python train.py --model="text-conditioned image diffusion model" --dataset="rendered made-up planets" --train_examples=97500 --image_size=32 --horizontal_flip=true --conditioning="text" --arch="uvit" --objective="v" --cond_dim=256 --tokenizer="word" --vocab_size=28 --text_encoder_width=128 --text_encoder_layers=12 --text_encoder_norm="layernorm_no_bias" --text_encoder_norm_position="pre" --text_encoder_activation="gelu" --text_encoder_mlp_ratio=4 --text_encoder_head_dim=16 --text_encoder_fused_qkv=true --text_encoder_bias="none" --text_encoder_qk_norm=true --text_encoder_parallel_block=false --text_encoder_inner_norm=false --text_encoder_drop_path=0.1 --text_encoder_positions="rope" --cond_dropout=0.2 --norm="rmsnorm" --norm_position="pre" --hidden_act="quick_gelu" --mlp_ratio=4 --head_dim=32 --fused_qkv=true --qk_norm=false --parallel_block=false --inner_norm=false --drop_path=0.1 --patch_size=[2, 2] --layers=10 --width=128 --positions="learned" --init="torch_default" --residual_init="zero_last" --optimizer="cautious_adamw" --learning_rate=0.0014 --beta1=0.85 --beta2=0.999 --eps=1e-10 --ema_decay=0.999 --max_steps=5200 --batch_size=64 --epochs=3.4 --lr_schedule="wsd" --decay_fraction=0.3 --final_lr_fraction=0.05 --warmup_steps=260 --weight_decay=0.1
Rows from block 7 of the text encoder, named by matrix and row number. Rows with one number belong to one attention dimension. Each number is 128 + 24 x the weight over its row's rms, rounded and kept within 0 to 255. All counts start at 0. Numbers have three digits each. After the name is the row's rms in percent of the matrix's.
# v: attention query, key and value (stacked) (text_encoder.blocks.7.attn.qkv.weight, 384x128, the v third), inputs 64-127
# proj: attention output (text_encoder.blocks.7.attn.proj.weight, 128x128, transposed), outputs 64-127
v.34 092:145131113150134134120111138147156111140141203137127149133132102109048126105122136112096096119114141127147110171115097167143129119116193140122127116131130128099137146141119136104102159142114161
proj.34 078:130143162114088099154119152098106154126111077127130120124124137129166142170145139149128148174142135153125086094096122078139119107110119129134118135095112146125134126118096166139129120094141134
v.35 095:127137135136106132130157148116110139122105061089156100122110179138183146161153157159145172116128165133103159079117132109122104132123076151121136150116128147134149146132095123103127075114117122
proj.35 103:112106106146169139093136099160133107126139170126125136128131114137099107081117110102138105095115115111146161170164137186113136146154137117121130117173142102125125124137169088121132150150125115
v.36 095:135134144111118129127148142098146139123118059114125140126109153119187160123127132145173168126141149144103148064125144110138086154132068144117165163108122136123143122124120115105117097126106130
proj.36 055:119120091149162141100134108152158106115125169136135132133138120133092100105122125103132104102125120110152154163159129175101145139144141120124125113176146110126130119130155065123134156152118121
v.37 122:133128120138101145131145135094126116148119047103151149121119152112179150132135145174145160117107154126088145070094106109123084133154062137143141162116139157113123150121135119130116105124096131
proj.37 072:115120093150155129102135105149143113109117176139134128133130124142089095107130124094128102109127123109164147165171133170108147139141145117122111116178141106140129119120147067122134166146121119
v.38 053:118132164138153142115123109142109111113108099092109094112114146115134107119111104118106108088137104141143127143156098132080098161167093115130099135150118130105139119133167112120159134135094084
proj.38 025:154122118135123130134107139115086170129133147141141127148163119101127137138135144127130118143162148151094061095065106146195143114110174161113135084123116138112148133107114109100077101148116142
v.39 052:135160140162085155099139159114119114124131148123170121107105128150154109159110094083153171168089158137144121143156153139110132098116162098165133126090155131089139134139125161147108115131088104
proj.39 028:132111179113178116120119127140061143142153107148136116123124124132102159126145146154135060166161120142100108105084136156154099121143144146116123094109120114121127153136101139107143086103127143
v.40 064:124106138126162107138150107129107140108131201107123124104110096091061096109096136076124069099138141098146135149123099169150157112118134124125096084120103121114099099112145123146088158111160139
proj.40 044:138147172119089095154116151105106149136117081128126119122119145127169145162146135142125174180134138138126091103088125082142107108104117123133115148100121144130129132120081167128137126105131141
v.41 047:093089103104163153140116158102101105125127140173119095116105158115139156095099157180165120153113094146165094118097102131117127126155148125099093098131155145118111106124116120113160129129141141
proj.41 021:145132148125118153103129110141156088135132176108099135129135127112095106106052104123122169098115131087153159128145127109115109150074116109146161155127124109116144117159168129121126128183136128
v.42 106:125128123112087154156132126127133140144110070087141120137146147121196164139131143169163172102120134126095133080122140095142088132143051137143153143131110135133137130122135137129141079125117114
proj.42 057:125117080145163143095139110144158116113124171149142132137132114125108097106123136115135102104120123125140148157140124179101151136147145127122120105172156115127128119125150058116127156152118137
v.43 047:114129101112152143138162104169135098134101180141147093123120126150084101125117116138136110106150112141118152130101112148122118099094153081101157125130128097169116144158101098132139120098149125
proj.43 018:139120149139111115138057135118091167104140099120144125090118110115229118156134157128138131143145152218139055103123120126136134113139121149134110097138118176120115131112129154118083145152125154
v.44 077:128122121143113107144108139083142115105084090114159111129132155105202155154147158149156196141146140132133146081110123135126130133148097113115158184125127148143142139137125143098116130120114107
proj.44 049:114102101142176149095140105165132110127147172130127133138138112132073115088113115109131072095123115112142160152163146184111135147151140129128130102159137101120124126136170086122134124145120118
v.45 078:130145117115164106126131127147114111127113170115081144130154126104059118119129105112105074142116097136134136171123122145130162137145177108126161119122100108123121139120146121174127141134109156
proj.45 133:136151140111088112161115163098132158127103096140152118131124131124164145198144158156121146166150143153121080091091119084145129101110129143135114135091123156131129127112081168126124126099128144
v.46 057:137165110165161099142127157139137148121122165173140128125113113128114162145134167091144141109128154126138118153082090106147119098120129108125147109117156126085150151153153113137105120152142167
proj.46 024:100093184122089108132125114104130133119103107134132121096130124145115140162142116144127143201148121122156140114137178109120149147150132142126127158162114118145115129094108146134171127065149123
v.47 108:126108136126150108131127125163144136125145185167123109149133087142061116130107113087102087151141112126159123204157115137133161120124185122141118089132124099124118131133150133151131151138144161
proj.47 075:142141155107090121161119152101115150138127083119122124123124134116171154156129133158124155151129136150100099090090119085145112113109113137133138142077112153124127134129102185133122096108137136
v.48 098:141108127144133142108140151159131136162139069121132101140108123119152180122165133181156101122140097147096127093112154124106078135131088130119136094156125128119119147131125142149128095151130110
proj.48 113:131144088148107126137126135123146120127108149121132138119136137128131119134129123111125142129118138117145134139137116128125131135127131116124134143202124120123139115121136048135126151135121120
v.49 085:136160130153105136131100121125133099114102188125130137145123123146090104139131129094095130129125166088178125166146120134155157150121181103128129153126126117123114088112132140130142169148136129
proj.49 106:124111166109147127121134124125111138129146104138126120136118121126127137120130136149130115132137120144110118113116137125128126119130124141131120112052137140138121141132120205117128105120133138
v.50 099:119166145134116114160105140130117118080102158160097163132156126139107106116087121068095140118126136125189102144167089135114151127137137130121103112110113128125108127120151145114131183137138140
proj.50 087:125118173107144128116130115130115133128137115133124121134120123127125130120126131138130126126132123132110127121121143130137127126126130138129122118054133135135113139132120218115124103122132132
v.51 081:119107105141123129084125132159127117160136089106136096141100147089136150106178157188120091135165106113082167112086147100133090106114141138138130107120131140115155147122119135128149074107145110
proj.51 074:132134077144105135145128151127146114139119144123125150110141136132152128132122129107135130129113130135140123142133111132115128131137122118130146131186125123126149118115141040150125153136123125
v.52 087:116095121115147137110148122160153148148139071114119097121124139123123172132156130188134124122143114141089174082129161113108094125108081131152144115150128140147132151129108120128131078128129102
proj.52 086:132136082148108126136129143124146121130116146127133139120134133129133123135128129115128135131122134126146126137132112129119133132133132119126136136201126120122137119117136036138129156135122127
v.53 050:133157136122132116163139135152149139122096093148142081164091145157146107129107137122156121147108134114138115162162101169150151101130089141095071136136139093148097111151113158109134118169151096
proj.53 028:130113152114129156129152132102144092139148147130123187075176141095109127134120153133089136114144127151119124112099134100124184159131124139126166139125147193139146125076116142155107120098115143
v.54 083:147176144132103131157097138135113119098101200142130140124150123148109117124123117097108122150117129102170102192155108105144179138148161142135095159113133144141139093117137143110107181112138123
proj.54 073:124118182104151127116136115128107140130145104134125118137117123125129134121127134151132118128136125141107125113112145128136122122124122136130118114055140136131118139135120217116129100125129134
v.55 080:119137107157136116190142142115119166134110121139133159114142138172156109146106143082140078142114113147179067146140106127144141110171129117126125095125134117119140130117150121170120131114137149
proj.55 136:135148111090149130084130082128154131122103150119123133149144112118104102135117127130120161125109152112116165120123169126121144141104135146131125151090137165115113127131114189084117103142115122
v.56 084:142101142143137156084152125128133108150129151146104125146104114086031149107125128161098117119126082133085164083074166132115143152101159140122164135131130116113143155125126133095119125131117138
proj.56 069:133120144159105107169111159128107164125143092099138104130106145134228144118146118126162129143121146144140119137164098138144067111148090114120101123134125126148142133143149122140124137133154123
v.57 079:118114116145145131095163126126131135159150066123163100116096146112133147115132162182138130119158088131082126110128137122121086104119118138131152133139141117113144132145101104135150091118121143
proj.57 070:134142078147106127140121135128147122127111149116129141122141135130137121133126118106128136130114137115149132140144115133126127136134126117128138137197119119120140115120141046141128154136125118
v.58 085:140146143110103124160112140118139131092118180134098128110145105145134109137083112096131129124102125146183073156172103124145145128123170115109133119134108133115119123102136154122135186126105145
proj.58 072:126121170111150128113131108127116135125133114131128117138120125124115131120131132143126132121135129127109136118120150129135128127122130141126115124062136141135112137138115220106122098125129128
v.59 074:130114103148126111143163128115116137134118072130123147124123147104207151117139140143164107134132146180141088101118117143107150098177084120145122099118155117108117163143119125118144145130108149
proj.59 052:122142064136129140120126106143168105125108181117108133130162112128023112130120107111091137125125107072129158145148128112130155152103167128134154153147104110122132116124138098156137135124119121
v.60 076:141169142121105133179111144094140114096124170151096146156156141155128093145132139095113168154125169091187112173169119114128145131124163125118111143121129136147143116147120115129144154144125110
proj.60 087:125110174105150125112133115132110141130143107141130116137116115127120135120128135149130111127144120147107120111112143131130129116129129142130116109056139134134114140129119207110128098121135140
v.61 100:113165144122119118161116146117129133113119184147121133139151098161117078120101104089119135125106131112189079177178100140144174113132150120117122131103103104148107107122142135124111158128135147
proj.61 091:127120176105148130115130110129113134126135112131125120136121124123123134120127132143131128123134126134109132117118147130134125128125127140129119120056135137132115138133118221113125100124128130
v.62 071:126154119111106163164113098086146098113108140138111127118161170141158105128100092109149159139084148144189108138164129150132165172159109126118150180112109171132132141121117118122110145101117093
proj.62 053:124114201113156116115134124137094143134142118145128103148107109126089136128132141153115103131159112130112121116109133116141130114117144138127104108073134122127100143136108203117135113116129148
v.63 073:139177149131133123131129148100105145100104160153095162114111096143156074122079146083132114122099148148176092153142107149125137136156172095146144135141125103126113125123123112148146172114099155
proj.63 093:128122157115149128117134104123121139123134109126130115145127126125115130121134125145123135127133135123113136115124154125131128126118126140129113126070136148135114137139115213104123095125128127
v.64 155:134106125121144117155103158167127176133160116132095126129129087149139151130115131117123056137162086176128061142146126115125117090122134130144131070118108098130123138120131117168135133129115140
proj.64 146:119154120124097143101150102092150096123095126118140117126103153114172120129130090137174216130104161113130171100109140155145124168145114131118123184115120136113114107113135141081126109115120123
v.65 105:121122136113117124137099168089112115133170109121127102140105145120098125171138116175076136133135124095121163087119126092141117103068139151138133184133134147125137132148097130128111130112158129
proj.65 076:112119142116178126120110105159101127120134129127141129115169100140154123093112145103143083110109139168148127166165155198125154123180137116116112074151146125147122120127173103105085139134132093
v.66 100:120139118142096123110125145087130081131127118106157115133125155103101126157142115152111193129118162095123195106127117112123132126088111156108114179128124162143120111146122121112127127112160120
proj.66 074:125106134124172119145102134169097153127149133136128138124169096140103129105115158113096027108135109154131098169165133150115144102152141118129124067150141121151133140134147111148111149140138113
v.67 174:136137120134119157092140120088133071135133123118162121112112164087115109130141114170127194107099160099112180099104138124147113146111106145112127170118129162130133103162118132099117125138148120
proj.67 165:125114136130166117149096138166093147114143154137110138125160103148079118122126160096076050118150106134147093170157120118114153103125149114131116076146133116154136139129130116163118155138133125
v.68 082:119135110143094126119135148113103058148078138115144146105138165124094131126146131139117208104127131089139205102119132111121126150130116119149138177108130129154139127106135103126105150116126109
proj.68 070:143107102134161105161104150166113174146153120136130135141159097140097132118128164124084028126132110149123091161166119124101112084123135120135134056153136129149129145151124092157127148145137122
v.69 219:126157125138109149108145102094119066131111119113163119125119170103136126108141112142136198113099160089113188104113136135148122172125113140112125183130131162132124113153116131083124119128127111
proj.69 401:130108132136162111153091155164110160121145148146109130131139101144086122136129164110081067131156094135142088166144114097118143088112155117135119076143133094140136142129123114183127145140133139
v.70 120:125101141124147101169109131179132194121128134123098131118138096167148132113104117085138053143149097169131067146135116142105140114157138116138141085126123108135133150105128141145140127123107138
proj.70 096:126150122128089142103158114089159104129102119123137116132092156112168124140140099148175222139110152109125169090094132133146116160125115139122130184109119134107121111118121142093142100118123138
v.71 101:114115114117134103145126132182137165124108108120108137138133096169164156106124145078146094137143127142130080161161132142107129100169153101127130098136125101103139149086156124146122122127122148
proj.71 059:141141094140091135109158122093168108142116118126132115136088153108165135143137103161166197139121145109116161083079133124137111150107115146128137178117125130106137121120113117095148095120120139
v.72 099:105113123102124105157129139168128165125113114141110128146129120141179143112121132082136094142136099174142069142157131128109130117145138124156138073119117093099126141090122116177135129117098147
proj.72 048:140141089143100133101157114094168104143113126125139108135092153110165126140136101154169200134116155106119171091086132141140113151113118139126132179135129128099126115120120099093143099121124132
v.73 145:133114129118140113157109154160138189122143140130101126138128109166148153141099128104140063143160109150146060155144109133112131101140148129159126072128128106116130144108142132171140131128107153
proj.73 100:128139117130097137103161108091163106139113113121144114129093153112184130130137098151184213137107154118115171094091139149144109157136109140122137180119122136101117113120130132090137097121126126
v.74 094:139113121143132096146105137159145165141145134116085142121130101135160160131111143102136064128138101176137080127123107144110134077130148138143126068128120104108142150107144123175120111104122134
proj.74 063:125144099136094136095155104096168099121094138122143108132088156114170108134140093138177210134112160107132170104103143162133127161137117131120118182125129124119109104106128126080135113123126128
v.75 114:110102129110122119175129132151122176109118111137092139130122093151152151127113128077134090134163098169148073158153140129105119122162145109142139085136122107121134137092124127167131114111120137
proj.75 081:142145106135102136105150116095156111144116116125136115131096153105166132139135107159169202139120150116115163082087127129136111150110114143125137172128128135101126116127118114088144096118119137
v.76 118:126142139135159122131125077128136150123109121131099148131147127133139117067115113069150107116137154147137092161135132172132154167167135125128144086134147099118118127093153145118116125137101141
proj.76 123:139137134134071122138151156099142126141130119127120123140082153116122137160145115162119172157147113094111133088091107059135099134080116140136146181110103132114131134131087149148190120119131152